A small sound classifier, trained from scratch.
Model: log mel input, arch transformer, norm layernorm, activation silu, width 384.
Training: muon at rate 0.012, 8700 steps, batches of 64, held-out accuracy 91%.
Data: 52083 training examples, 10.7 epochs.
Rows from block 3 of a small sound classifier, named by matrix and row number. Rows with one number belong to one neuron. Each number is 200 + 20 x the weight over its row's rms, rounded and kept within 0 to 999. All counts start at 0.
After each neuron's rows are labels from the 100 clips, of 14976, where the neuron reaches its highest value: "top examples" is what is common among them. Only what is clearly more common there than usual is listed. The data: chords played on synthesised instruments.
# fc1: MLP up (model.blocks.3.mlp.fc1.weight, 1152x384), inputs 256-319
# fc2: MLP down (model.blocks.3.mlp.fc2.weight, 384x1152, transposed), outputs 256-319

fc1.575,216,212,218,203,192,196,211,198,156,177,188,220,157,218,186,197,208,180,207,230,190,226,208,191,182,177,186,187,194,224,208,186,196,217,202,175,185,175,170,214,198,228,213,182,178,204,167,229,179,204,207,207,200,176,192,210,211,207,191,192,180,198,186,240
fc2.575,216,199,208,216,192,140,192,186,129,214,220,186,223,201,230,177,176,200,198,148,237,188,198,200,203,205,206,171,201,203,199,165,211,212,217,178,186,224,188,214,218,196,202,198,176,200,196,201,193,168,191,227,225,196,190,201,182,226,210,192,208,183,216,200
top examples: inversion: first inversion; pink noise; clipping; text has "clipped"

fc1.643,196,216,192,235,188,211,174,179,181,238,200,186,210,199,232,190,222,207,223,201,195,185,218,228,200,209,173,208,220,200,195,192,204,164,223,194,205,196,208,198,202,214,210,207,188,194,185,178,197,201,161,187,196,218,204,211,196,218,182,176,195,177,174,219
fc2.643,181,207,209,224,240,169,177,209,196,214,200,228,178,195,234,205,223,223,229,179,203,224,264,172,207,230,215,220,198,196,213,179,185,207,198,238,200,196,178,168,187,206,184,171,218,241,215,200,189,223,178,186,204,221,251,199,211,212,181,192,139,153,198,231
top examples: clipping

fc1.348,192,197,201,166,210,156,204,211,174,188,151,223,209,196,221,210,225,214,217,154,222,188,189,195,215,227,190,220,209,216,202,210,214,191,221,186,198,207,209,169,163,205,197,180,198,178,194,221,233,212,210,204,209,207,215,201,199,191,201,187,174,212,222,192
fc2.348,203,221,204,181,204,233,248,197,215,201,208,196,174,216,185,182,201,187,162,214,197,179,188,221,165,197,151,174,202,216,190,215,212,198,205,211,208,193,196,220,227,167,182,206,203,229,198,219,181,187,183,200,195,195,156,194,221,191,214,189,224,189,180,195
top examples: inversion: first inversion; arpeggio; playing: arpeggio up

fc1.684,213,199,207,208,180,162,210,206,191,214,190,174,173,200,200,197,195,225,204,203,196,249,203,166,176,199,236,208,221,215,223,202,191,183,194,199,199,190,197,189,188,236,137,191,220,200,177,201,187,220,228,189,214,189,191,200,203,170,164,202,184,215,199,231
fc2.684,186,227,198,199,188,148,190,234,175,196,188,197,190,189,236,215,182,202,188,217,205,181,207,219,203,185,171,189,222,205,197,214,222,197,200,179,232,185,164,239,182,192,227,212,209,200,242,170,220,172,205,203,191,225,206,182,189,180,186,202,215,208,212,262
top examples: text has "noise"

fc1.235,202,220,204,202,184,192,206,237,181,198,235,209,149,202,222,201,190,208,208,148,228,215,224,174,184,188,194,198,230,196,186,203,212,222,210,207,211,213,211,195,187,199,224,194,219,191,177,210,209,203,182,209,218,197,182,185,216,212,170,185,195,186,211,212
fc2.235,230,163,238,230,202,168,189,172,190,223,193,169,224,198,180,215,189,234,177,215,148,225,222,226,229,183,194,192,226,224,204,202,210,214,188,206,231,202,228,171,187,203,208,187,179,231,195,183,201,200,191,187,201,202,202,199,195,209,205,223,190,185,202,194
top examples: text has "noise"

fc1.465,224,198,219,177,200,204,200,207,236,156,184,191,185,197,201,216,163,204,181,200,243,173,172,231,223,176,216,236,194,228,195,189,206,191,172,195,200,209,167,235,188,195,218,188,231,220,208,201,191,206,201,215,197,202,202,202,208,182,217,215,173,196,215,214
fc2.465,169,236,204,182,210,247,221,197,193,175,208,216,185,180,180,180,207,154,171,214,206,185,205,173,206,213,218,207,177,180,184,223,235,235,173,197,226,151,200,175,224,182,194,229,213,174,204,217,191,193,207,184,189,160,193,183,167,184,174,200,188,222,209,182
top examples: root: G#; sus4

fc1.6,204,162,211,243,179,172,204,212,216,215,197,201,190,187,178,207,193,205,175,235,191,202,225,184,218,221,198,224,191,198,197,203,181,199,185,164,206,196,179,222,149,181,225,195,193,206,172,171,193,202,228,197,195,204,219,200,187,171,191,165,189,212,186,208
fc2.6,209,213,193,163,187,172,163,189,160,202,194,178,206,184,256,179,194,207,213,198,176,178,209,209,193,193,212,226,222,200,194,208,209,191,189,203,217,171,187,176,204,217,211,194,192,203,211,214,219,189,155,222,198,177,213,195,202,210,189,247,204,228,210,175
top examples: clipping; text has "clipped"

fc1.485,207,198,202,226,254,188,165,216,190,201,229,169,211,173,202,168,187,182,191,216,168,205,203,220,199,183,197,187,215,226,188,234,210,170,198,162,205,221,208,204,227,227,158,194,209,210,196,199,181,211,209,208,189,220,187,176,212,169,208,206,195,177,169,190
fc2.485,189,238,212,210,185,207,195,200,207,198,182,222,187,225,207,175,206,205,187,190,212,200,189,178,201,220,202,207,190,190,185,178,196,214,186,265,204,179,183,208,179,175,230,213,219,216,190,200,210,178,208,223,192,196,224,210,194,223,186,210,196,199,193,168
top examples: inversion: second inversion; arpeggio

fc1.752,173,213,204,189,225,220,221,194,203,189,201,204,215,225,179,187,231,203,241,222,212,208,215,227,205,180,189,182,190,192,177,225,190,185,189,186,263,198,200,193,178,190,178,185,202,199,219,187,208,162,212,217,219,185,214,164,169,223,197,187,183,190,225,182
fc2.752,204,196,211,206,215,201,195,180,247,178,176,199,199,195,168,201,193,206,176,170,210,174,175,202,169,211,211,194,236,183,213,246,210,214,214,244,171,199,172,220,225,231,252,238,224,182,176,209,177,143,205,168,204,197,204,187,234,191,228,230,208,219,221,215
top examples: the note C#; the note F#; inversion: root position; root: F#

fc1.463,198,213,231,184,201,182,200,172,200,233,225,204,193,215,177,190,186,200,163,227,167,186,213,198,214,220,258,202,195,198,185,195,192,217,175,206,224,184,176,202,172,240,145,204,205,192,137,219,203,197,191,226,200,184,159,230,222,183,197,192,214,194,194,203
fc2.463,215,185,224,220,172,191,235,184,211,184,184,176,191,195,180,202,221,188,208,176,233,198,205,215,190,209,242,192,212,211,225,203,195,226,170,222,189,210,203,226,194,220,188,191,188,191,178,221,234,168,199,191,218,172,203,227,169,222,193,236,219,207,213,211
top examples: inversion: first inversion; minor; root: B

fc1.236,201,214,183,185,192,186,219,204,164,153,187,207,182,197,177,217,195,194,169,186,186,196,204,209,199,200,205,212,192,204,178,183,209,216,185,196,203,149,174,151,222,205,227,166,175,190,217,192,219,171,184,176,199,174,163,225,231,190,242,185,168,206,207,178
fc2.236,210,171,195,191,222,205,179,191,158,207,209,184,220,170,201,184,179,221,189,223,176,213,204,206,206,196,211,194,191,171,211,209,184,205,199,177,191,224,226,233,223,162,173,243,181,189,198,217,197,193,170,233,194,215,184,209,202,195,207,185,196,181,213,235
top examples: dominant 9th

fc1.187,200,192,188,162,195,205,209,180,163,189,184,189,209,208,180,207,227,211,225,185,200,188,181,176,218,192,202,203,156,221,187,194,214,206,171,216,165,187,197,232,192,195,189,213,182,200,195,215,253,220,238,206,196,184,178,214,198,217,211,222,194,178,203,189
fc2.187,182,241,189,216,175,166,216,221,204,210,200,214,202,187,185,180,191,187,181,197,212,214,191,204,202,202,201,183,241,218,186,174,186,156,218,196,203,183,228,190,197,207,239,201,203,152,213,185,189,174,185,205,208,191,186,180,204,193,210,187,218,235,235,240
top examples: dominant 9th

fc1.625,182,173,212,249,188,171,197,234,180,193,199,195,212,195,213,172,225,187,213,221,161,212,192,186,196,187,217,224,204,181,177,196,205,218,228,207,206,182,189,215,166,202,198,223,203,191,196,187,208,183,194,199,195,185,186,195,204,232,221,214,187,159,206,213
fc2.625,228,240,220,186,199,164,185,196,173,209,217,235,212,194,227,209,197,217,193,206,217,236,199,215,161,183,239,227,183,184,191,202,224,214,207,212,179,202,217,219,181,190,210,191,197,213,177,187,171,200,198,233,225,212,183,208,197,229,210,221,206,227,210,197
top examples: pink noise; white noise; quality: dominant 9th

fc1.95,202,170,211,191,225,201,207,224,173,224,179,196,199,228,180,221,228,213,224,214,180,196,212,195,189,226,194,206,192,197,139,220,206,207,223,189,189,235,197,198,213,209,218,236,189,184,220,211,218,170,241,196,233,182,186,164,204,197,211,223,204,224,187,218
fc2.95,203,211,205,211,160,200,208,173,206,217,212,207,194,213,193,168,204,193,217,209,193,214,211,186,191,199,174,177,177,188,232,209,176,193,161,193,160,180,224,170,190,223,197,220,224,228,222,207,213,220,209,207,212,220,217,193,195,192,190,187,157,203,224,166
top examples: arpeggio; the note B; the note F#; root: B

fc1.50,205,210,177,240,196,177,236,235,182,206,202,211,210,190,209,189,190,189,221,172,194,215,221,211,244,207,203,165,238,210,187,185,186,226,191,199,181,188,209,225,159,203,212,219,207,193,213,221,207,192,186,208,179,193,185,206,214,200,234,208,193,214,182,226
fc2.50,200,183,178,171,175,192,186,183,146,207,195,198,199,197,207,228,170,234,194,215,204,187,158,190,195,188,205,210,172,196,196,175,191,210,196,213,190,196,198,210,222,187,231,217,161,185,192,175,186,197,196,204,194,175,142,187,187,183,202,184,205,205,207,222
top examples: text has "noise"; text has "dominant"

fc1.615,165,195,220,191,211,193,198,218,194,191,212,192,192,218,213,237,186,211,193,234,181,203,203,199,218,185,211,219,189,215,185,253,219,148,177,212,191,215,168,207,219,179,202,204,215,218,191,215,192,229,213,235,191,192,213,214,242,211,189,202,176,221,188,188
fc2.615,193,227,201,215,230,215,232,195,203,194,205,195,198,199,186,158,177,162,184,182,196,196,199,195,196,210,166,167,184,171,191,172,197,205,185,174,208,191,212,215,180,192,248,188,223,193,232,167,208,175,185,174,212,188,196,176,183,195,208,232,170,181,189,206
top examples: inversion: second inversion; arpeggio; the note C; the note D#

fc1.247,211,210,211,195,221,186,243,195,182,194,203,202,207,210,183,200,209,211,228,191,224,171,190,191,232,228,206,186,200,206,180,206,218,187,153,228,227,156,209,187,209,172,204,208,199,174,173,179,189,201,188,202,213,192,210,206,208,196,184,191,217,190,199,233
fc2.247,184,192,202,186,188,232,217,221,230,222,240,168,190,191,207,190,187,201,157,180,182,246,196,207,200,181,190,244,187,175,171,224,223,180,235,194,189,187,165,202,178,190,232,189,176,193,217,204,187,177,229,195,180,189,211,195,178,213,192,187,235,194,189,171
top examples: root: G#; root: G

fc1.146,205,196,213,209,170,148,233,244,175,210,219,216,223,217,181,173,185,227,209,209,228,202,231,190,194,231,196,203,172,183,207,188,194,187,204,218,207,170,187,187,200,180,194,194,211,184,189,204,206,185,170,181,195,230,176,208,228,181,196,216,219,195,224,171
fc2.146,183,180,203,195,205,226,211,187,183,186,194,191,202,163,188,176,203,156,198,200,146,212,178,183,213,180,189,177,210,262,214,203,247,204,228,203,207,226,202,238,235,184,211,225,186,239,198,211,205,190,219,200,180,163,178,180,247,208,205,192,225,207,207,213
top examples: text has "noise"; dominant 9th

fc1.510,170,184,180,207,182,196,190,186,163,233,192,177,190,192,189,191,236,214,200,199,215,237,195,157,211,202,204,199,206,210,180,166,236,185,192,238,190,220,237,196,255,217,219,184,207,191,170,228,204,192,203,220,192,227,195,203,194,222,208,192,177,172,179,218
fc2.510,205,191,208,218,207,190,215,211,171,192,174,211,208,195,228,223,169,212,198,216,172,179,214,222,196,200,203,181,218,216,210,185,179,159,220,193,250,186,187,214,140,166,191,204,220,210,213,205,165,239,215,180,195,230,220,201,222,203,171,202,255,220,211,181
top examples: text has "dominant"

fc1.275,244,222,197,196,182,176,185,199,192,200,201,223,200,229,192,198,211,194,247,190,206,228,192,217,250,175,185,176,225,225,211,189,167,191,196,162,190,170,233,224,201,203,207,202,191,198,181,205,214,204,162,197,181,184,184,221,223,212,197,225,209,187,206,223
fc2.275,192,183,197,181,171,153,234,212,108,203,178,182,213,157,239,188,172,164,186,176,174,201,178,195,194,211,213,186,199,197,182,191,223,198,199,191,193,204,163,238,205,193,200,220,198,151,206,212,202,178,238,234,201,188,181,192,197,242,248,174,197,215,209,223
top examples: pink noise; white noise

fc1.75,203,194,179,214,214,235,215,205,175,194,185,201,193,168,204,221,180,194,159,169,205,199,199,183,195,183,228,176,220,203,248,182,223,208,183,191,216,225,199,200,197,205,175,206,228,193,238,159,203,212,166,195,186,193,186,231,219,202,191,174,233,209,188,203
fc2.75,176,213,222,213,192,215,185,214,227,182,222,209,188,176,175,226,211,215,198,188,195,201,215,165,180,206,175,206,158,206,201,213,237,207,209,214,209,181,193,204,239,166,188,229,190,168,210,184,208,173,242,184,233,200,206,168,189,210,214,193,220,189,167,182
top examples: inversion: first inversion; root: G#

fc1.393,201,237,212,189,184,202,199,220,203,220,189,204,180,187,192,197,200,209,208,200,224,215,184,175,185,170,209,191,228,219,200,207,187,191,207,236,190,196,210,198,189,196,182,231,183,194,187,197,194,174,177,220,200,209,212,194,229,221,184,209,191,206,167,182
fc2.393,211,187,206,152,215,209,238,198,234,194,184,219,222,188,178,183,198,202,189,180,176,206,183,209,180,206,184,256,211,209,220,226,219,199,206,181,229,219,199,173,215,185,208,186,182,189,191,196,209,197,236,176,198,188,225,200,179,175,207,223,211,187,228,167
top examples: arpeggio; inversion: root position; playing: arpeggio down; root: F#

fc1.134,181,185,218,219,200,220,236,234,177,188,176,213,184,205,164,181,167,197,197,170,190,181,203,227,184,223,225,216,200,196,184,216,210,193,201,218,209,204,168,195,213,174,202,226,208,178,203,192,192,199,188,197,214,200,198,214,177,168,194,208,206,182,201,182
fc2.134,213,225,174,231,232,248,196,190,280,175,211,174,209,175,216,220,215,230,190,190,214,211,194,198,173,189,209,219,233,198,187,219,232,201,225,213,221,187,184,211,193,184,200,181,229,178,217,203,173,183,212,171,203,223,193,185,201,218,186,200,213,154,199,198
top examples: root: G#; power chord

fc1.82,214,193,225,191,185,200,201,199,197,198,207,188,175,177,179,198,210,231,190,176,184,198,196,184,203,216,196,227,208,220,217,210,182,216,215,222,203,184,196,222,209,193,200,237,214,191,248,206,193,194,225,200,171,179,141,194,186,174,205,196,200,207,177,176
fc2.82,196,229,200,197,207,202,189,196,195,226,217,213,214,211,189,173,201,197,199,216,225,214,186,187,191,176,204,177,215,190,202,157,193,184,200,204,216,178,207,225,202,235,216,177,191,199,176,171,215,195,212,189,226,222,235,186,214,227,199,203,232,244,218,227
top examples: dominant 9th; pink noise

fc1.560,187,216,196,179,194,223,188,212,180,222,173,162,176,200,205,211,176,201,201,185,207,164,205,179,165,189,195,190,203,186,228,228,195,202,177,191,197,237,190,226,173,199,200,221,199,189,198,201,190,209,222,190,171,199,181,196,219,188,222,246,170,216,187,220
fc2.560,200,193,229,219,173,206,195,203,228,174,212,211,193,235,155,201,185,225,210,204,181,201,206,195,245,203,236,212,241,203,214,208,191,192,216,193,203,175,205,216,216,253,200,221,174,211,206,186,186,179,208,195,201,170,197,209,187,178,220,206,228,243,219,210
top examples: inversion: first inversion

fc1.342,186,219,198,168,221,203,190,172,187,216,165,203,199,206,205,198,214,209,241,195,228,205,193,203,195,234,203,215,217,209,191,215,188,204,213,204,206,224,228,240,213,174,180,189,203,206,183,203,227,210,223,199,219,216,194,208,204,212,176,203,198,201,195,223
fc2.342,192,221,198,226,199,177,218,233,187,214,184,203,209,199,241,177,213,193,176,219,189,222,174,193,218,200,179,206,158,211,203,185,179,163,204,174,205,187,177,172,194,230,246,191,196,206,197,202,185,164,210,209,187,229,202,171,176,211,223,201,194,199,203,210
top examples: text has "dominant"; text has "noise"

fc1.155,205,216,216,162,173,201,197,213,169,177,200,182,216,184,156,189,220,200,215,192,212,227,201,173,182,170,208,232,168,204,183,244,214,227,181,184,160,162,196,169,201,170,183,218,178,201,205,225,194,204,189,188,216,186,197,184,195,186,176,228,186,171,164,224
fc2.155,187,167,190,195,237,204,184,216,211,215,224,205,179,212,154,180,200,199,178,176,136,200,178,221,183,246,189,192,226,201,186,207,196,207,184,215,191,214,222,234,192,207,183,210,174,180,165,210,245,184,190,208,186,182,154,214,201,175,189,200,188,230,225,192
top examples: text has "dominant"

fc1.140,188,194,219,234,199,201,186,247,171,210,241,206,228,216,214,185,211,228,198,230,183,220,230,215,155,199,220,182,208,189,184,175,205,190,211,185,263,219,226,179,181,203,193,187,184,210,191,207,183,195,205,176,172,214,193,195,183,222,225,198,162,207,208,216
fc2.140,194,187,215,194,213,172,220,198,140,215,190,189,196,182,240,211,210,172,200,219,199,192,197,196,176,208,194,201,206,212,189,167,200,213,190,203,221,182,138,230,233,197,217,190,224,236,203,182,205,210,234,219,186,204,191,197,211,214,180,190,203,169,175,206
top examples: pink noise; clipping; text has "clipped"

fc1.722,178,211,221,245,177,188,195,177,180,192,185,248,186,215,196,213,225,240,201,173,184,232,241,153,176,228,195,227,161,219,216,192,211,169,221,156,202,203,202,205,199,187,203,182,219,212,182,185,209,198,204,195,197,212,205,232,180,156,200,204,194,193,208,218
fc2.722,205,192,197,173,184,203,185,199,162,199,214,189,223,201,235,197,201,203,187,185,190,188,196,193,195,191,199,191,215,155,195,197,232,163,179,189,178,218,192,216,218,209,196,180,153,182,180,236,205,196,156,254,191,196,224,155,217,218,225,200,204,194,160,191
top examples: arpeggio; dominant 9th

fc1.641,250,188,187,195,231,190,181,213,209,163,212,171,206,183,215,181,191,183,169,230,178,195,207,191,205,201,208,211,207,205,203,172,162,225,168,226,205,218,190,171,201,216,214,214,205,229,190,181,172,220,192,209,191,199,180,225,220,203,214,186,201,199,193,170
fc2.641,229,220,192,185,170,210,203,169,253,231,182,193,195,187,161,159,194,197,178,177,251,177,192,221,220,197,225,198,238,175,191,177,225,207,209,200,183,193,204,239,173,193,203,189,217,178,165,220,176,224,206,184,217,208,183,143,184,212,182,190,191,205,214,193
top examples: inversion: root position; the note F; the note A#; root: A#

fc1.655,173,181,238,196,181,211,205,222,203,197,182,156,188,237,176,165,210,187,223,195,214,195,225,221,196,201,220,182,228,193,183,229,207,201,230,194,222,195,185,203,204,171,227,229,198,204,211,195,190,178,213,167,192,154,214,194,190,185,225,212,165,179,159,207
fc2.655,179,217,180,211,195,207,190,185,258,175,190,211,196,202,187,215,190,248,171,226,212,186,218,208,195,201,206,192,206,191,238,213,181,190,185,208,203,200,195,184,195,228,193,187,248,186,197,198,172,223,164,208,236,215,209,190,180,237,204,191,224,200,217,189
top examples: the note C#; the note F#; root: F#

fc1.218,233,189,240,190,205,183,222,189,224,186,170,176,167,246,163,215,194,187,196,206,185,191,209,196,225,181,209,172,198,188,203,221,218,182,177,192,213,198,206,204,199,192,212,161,223,207,175,211,197,179,197,213,209,191,205,211,198,202,218,201,185,208,182,203
fc2.218,184,200,176,162,205,244,238,215,224,193,198,179,236,176,151,235,190,218,215,201,185,200,197,187,212,170,198,225,226,175,191,202,176,173,218,211,206,224,176,204,204,190,196,213,199,187,183,164,181,206,236,220,157,224,180,192,199,161,199,235,188,226,188,191
top examples: arpeggio; inversion: second inversion; playing: arpeggio down; root: F#

fc1.498,180,218,148,218,191,177,170,255,172,202,194,221,155,201,185,214,177,197,189,226,191,214,220,176,186,193,195,242,210,205,215,181,195,212,203,179,208,172,196,240,182,184,209,223,198,224,181,194,168,175,236,202,196,201,193,226,177,216,207,207,193,228,194,169
fc2.498,220,176,214,181,188,201,213,176,188,154,205,197,207,177,217,200,191,209,186,167,185,206,175,231,209,160,213,160,190,194,189,233,220,191,172,208,212,225,187,184,202,206,210,199,218,199,213,204,220,192,174,192,186,188,194,174,188,170,213,200,217,194,203,216
top examples: clipping; text has "clipped"; pink noise

fc1.437,201,213,233,202,185,187,186,195,152,192,213,168,149,164,178,198,192,223,198,194,214,195,175,200,192,177,177,186,225,210,230,207,223,218,206,206,184,162,199,213,200,206,189,175,182,172,204,173,192,195,217,171,189,184,202,201,249,183,178,204,213,229,195,203
fc2.437,224,217,193,175,198,163,214,211,183,235,195,202,224,217,221,218,182,247,213,231,210,185,201,196,213,237,188,189,194,223,209,182,161,204,174,182,202,220,203,241,201,191,223,232,200,179,185,214,195,212,205,209,194,209,186,193,176,192,236,194,208,204,226,196
top examples: pink noise

fc1.215,201,193,180,204,179,155,182,242,157,217,222,160,208,193,218,221,190,211,220,233,178,233,217,184,210,195,172,218,221,237,169,185,207,192,247,184,208,191,183,191,184,244,228,200,225,202,217,158,210,207,211,221,206,233,207,183,207,181,181,208,170,225,207,221
fc2.215,230,198,207,188,222,194,225,177,194,196,168,248,198,192,211,172,210,224,186,207,206,185,187,224,188,207,204,191,152,181,202,207,172,222,160,167,196,182,212,213,210,172,178,202,230,210,196,222,170,193,204,201,189,208,212,195,181,205,208,229,200,199,186,205
top examples: clipping; text has "clipped"; pink noise; quality: dominant 9th

fc1.477,199,208,203,206,222,215,183,247,220,208,195,187,182,201,211,212,174,207,184,224,157,195,252,175,183,226,161,200,210,223,209,210,244,181,190,195,174,169,188,174,212,220,215,185,239,210,161,194,193,211,170,184,215,206,196,165,181,221,196,190,189,226,170,190
fc2.477,212,225,207,212,189,195,228,187,185,190,206,163,185,225,186,195,195,202,215,176,205,206,204,197,224,234,230,199,153,206,174,201,200,194,185,212,215,224,216,231,204,176,201,162,250,186,220,165,199,231,192,190,192,205,174,187,214,199,223,214,213,168,219,216
top examples: inversion: second inversion; arpeggio

fc1.227,233,201,198,214,231,201,215,197,222,237,211,249,192,197,197,224,198,228,185,230,226,187,191,246,225,189,205,242,193,223,219,231,202,210,220,171,206,210,205,203,203,182,240,199,203,187,171,222,178,208,195,211,192,216,228,221,163,166,172,205,197,217,205,182
fc2.227,221,204,150,196,222,202,188,164,174,215,216,195,201,232,198,207,177,175,183,237,186,206,180,203,169,224,210,184,195,179,208,223,219,232,205,194,232,206,214,197,206,194,184,207,181,186,194,190,199,195,216,200,208,239,214,201,189,218,195,197,195,216,145,195
top examples: arpeggio; inversion: first inversion

fc1.265,211,218,227,198,182,216,205,182,178,204,226,193,216,201,197,214,182,207,229,189,212,170,227,218,191,217,211,204,214,225,203,221,178,205,235,204,231,179,209,199,177,186,201,209,162,180,196,198,215,185,249,168,207,193,170,216,170,222,206,181,186,201,191,172
fc2.265,242,220,222,190,214,191,189,234,195,198,195,165,218,195,181,230,194,245,228,173,178,204,189,211,232,212,163,198,191,157,198,177,196,152,179,193,174,203,196,215,184,184,174,211,194,197,201,173,210,180,232,214,185,212,238,191,176,197,199,207,215,185,205,208
top examples: inversion: first inversion; the note F#; the note C#; root: F#

fc1.271,196,223,213,217,147,207,222,208,182,228,172,181,185,222,206,217,211,184,241,228,183,224,190,182,223,204,209,199,206,200,203,200,180,215,187,171,176,178,230,235,199,207,205,196,202,216,181,203,227,216,218,215,217,212,189,181,212,196,193,223,192,194,195,207
fc2.271,211,204,169,168,197,129,206,231,162,174,171,190,199,188,198,192,191,200,194,197,231,186,186,216,219,197,179,192,210,195,213,174,201,170,215,224,210,189,174,204,199,206,229,182,229,180,224,202,212,188,194,187,196,174,203,247,183,177,244,196,194,217,224,207
top examples: text has "noise"; dominant 9th

fc1.232,234,200,207,228,176,201,189,188,195,189,229,200,191,179,166,185,209,195,204,159,217,200,186,204,218,214,191,166,218,207,191,223,209,196,195,198,166,205,170,208,212,201,182,222,217,210,197,211,194,180,214,211,186,221,203,158,224,193,180,189,179,234,234,228
fc2.232,195,169,216,180,196,223,188,186,208,191,165,210,179,210,176,205,178,204,189,212,218,189,221,197,228,181,187,220,206,244,167,228,197,176,175,214,214,220,217,186,187,185,199,197,224,214,215,219,194,206,193,215,168,221,241,202,213,216,181,202,206,229,195,190
top examples: inversion: root position; the note C#; the note F#; root: F#

fc1.269,203,225,203,222,168,189,154,197,227,175,173,186,208,191,200,192,181,208,207,207,224,212,251,203,187,179,217,210,182,196,210,201,163,175,195,208,178,205,194,182,205,247,223,197,204,221,232,211,205,212,165,212,201,221,219,181,213,181,190,191,185,185,204,179
fc2.269,192,187,185,182,236,221,179,215,227,221,211,220,194,208,180,183,190,182,229,206,238,193,158,212,202,201,169,205,190,199,229,201,189,216,164,218,203,231,175,221,197,178,180,200,184,210,200,228,191,211,240,167,203,202,218,211,199,227,204,197,179,229,175,202
top examples: inversion: second inversion; root: E

fc1.639,217,173,173,210,186,192,226,189,222,211,174,214,193,212,176,183,180,220,212,169,199,240,211,187,196,217,211,178,189,190,236,184,188,208,214,197,209,203,179,212,244,226,208,215,189,210,191,184,198,206,207,170,219,199,214,195,175,182,212,174,181,214,202,182
fc2.639,230,210,199,178,170,190,205,184,247,209,208,223,207,186,194,198,209,208,201,207,216,186,209,201,206,189,139,214,199,209,193,181,144,163,215,180,209,221,226,205,176,199,215,179,234,209,193,208,199,241,207,180,194,236,176,213,179,227,159,162,218,188,192,248
top examples: inversion: second inversion

fc1.3,164,177,239,219,193,228,194,173,222,212,232,232,215,189,182,179,198,196,187,224,212,201,191,205,196,194,224,213,220,208,235,200,195,160,221,206,205,207,188,194,190,186,225,192,209,197,166,202,204,200,203,224,185,224,199,219,196,189,188,222,223,218,185,208
fc2.3,226,216,184,220,227,197,211,188,185,161,188,226,206,199,205,180,250,189,194,239,193,217,203,185,192,217,224,193,207,225,186,208,200,241,222,229,206,208,215,205,185,210,190,201,176,174,212,199,193,216,181,187,181,190,207,167,205,195,233,181,217,182,184,190
top examples: arpeggio; inversion: first inversion; playing: arpeggio up; marimba-like

fc1.149,207,195,191,200,211,191,173,194,168,204,212,197,199,221,198,196,158,202,183,160,194,221,177,210,152,192,212,184,203,194,199,193,230,205,195,214,221,225,193,186,217,203,215,200,153,204,198,217,223,192,163,236,199,183,195,233,188,227,193,175,205,199,196,200
fc2.149,213,152,196,203,233,199,187,210,181,216,204,201,197,203,211,196,195,170,214,184,178,215,234,209,244,204,187,217,230,203,180,200,173,209,203,180,218,201,216,186,192,162,210,198,229,180,201,209,220,204,195,190,207,212,200,218,246,220,191,198,221,217,198,185
top examples: text has "noise"

fc1.513,207,204,210,202,182,213,150,187,191,177,178,198,196,185,151,194,164,201,191,164,227,227,212,227,196,189,192,188,203,181,161,194,214,218,223,199,196,200,190,220,169,216,213,221,179,201,211,189,231,177,188,174,214,161,117,229,203,218,227,193,209,199,217,199
fc2.513,184,178,230,205,191,232,189,205,205,184,192,170,220,178,224,221,200,197,197,212,175,201,173,160,192,185,197,198,224,203,239,202,183,172,180,201,188,207,243,186,245,175,198,226,214,229,204,215,183,200,259,193,194,236,213,197,201,189,175,181,205,207,222,205
top examples: text has "dominant"

fc1.372,195,216,187,185,197,190,210,173,209,183,191,200,196,185,164,161,210,232,192,229,200,179,220,188,189,200,232,189,204,240,193,213,163,225,185,181,184,229,193,168,203,214,157,187,199,196,180,206,159,214,177,199,204,198,164,203,209,184,204,188,212,197,202,211
fc2.372,215,206,218,221,209,216,218,202,213,198,198,151,196,208,194,201,198,179,209,183,196,182,175,206,172,190,193,173,213,206,211,185,201,165,174,232,240,194,206,190,220,189,199,226,182,164,182,211,235,189,184,176,207,220,205,185,189,204,198,214,213,179,190,204
top examples: inversion: first inversion; minor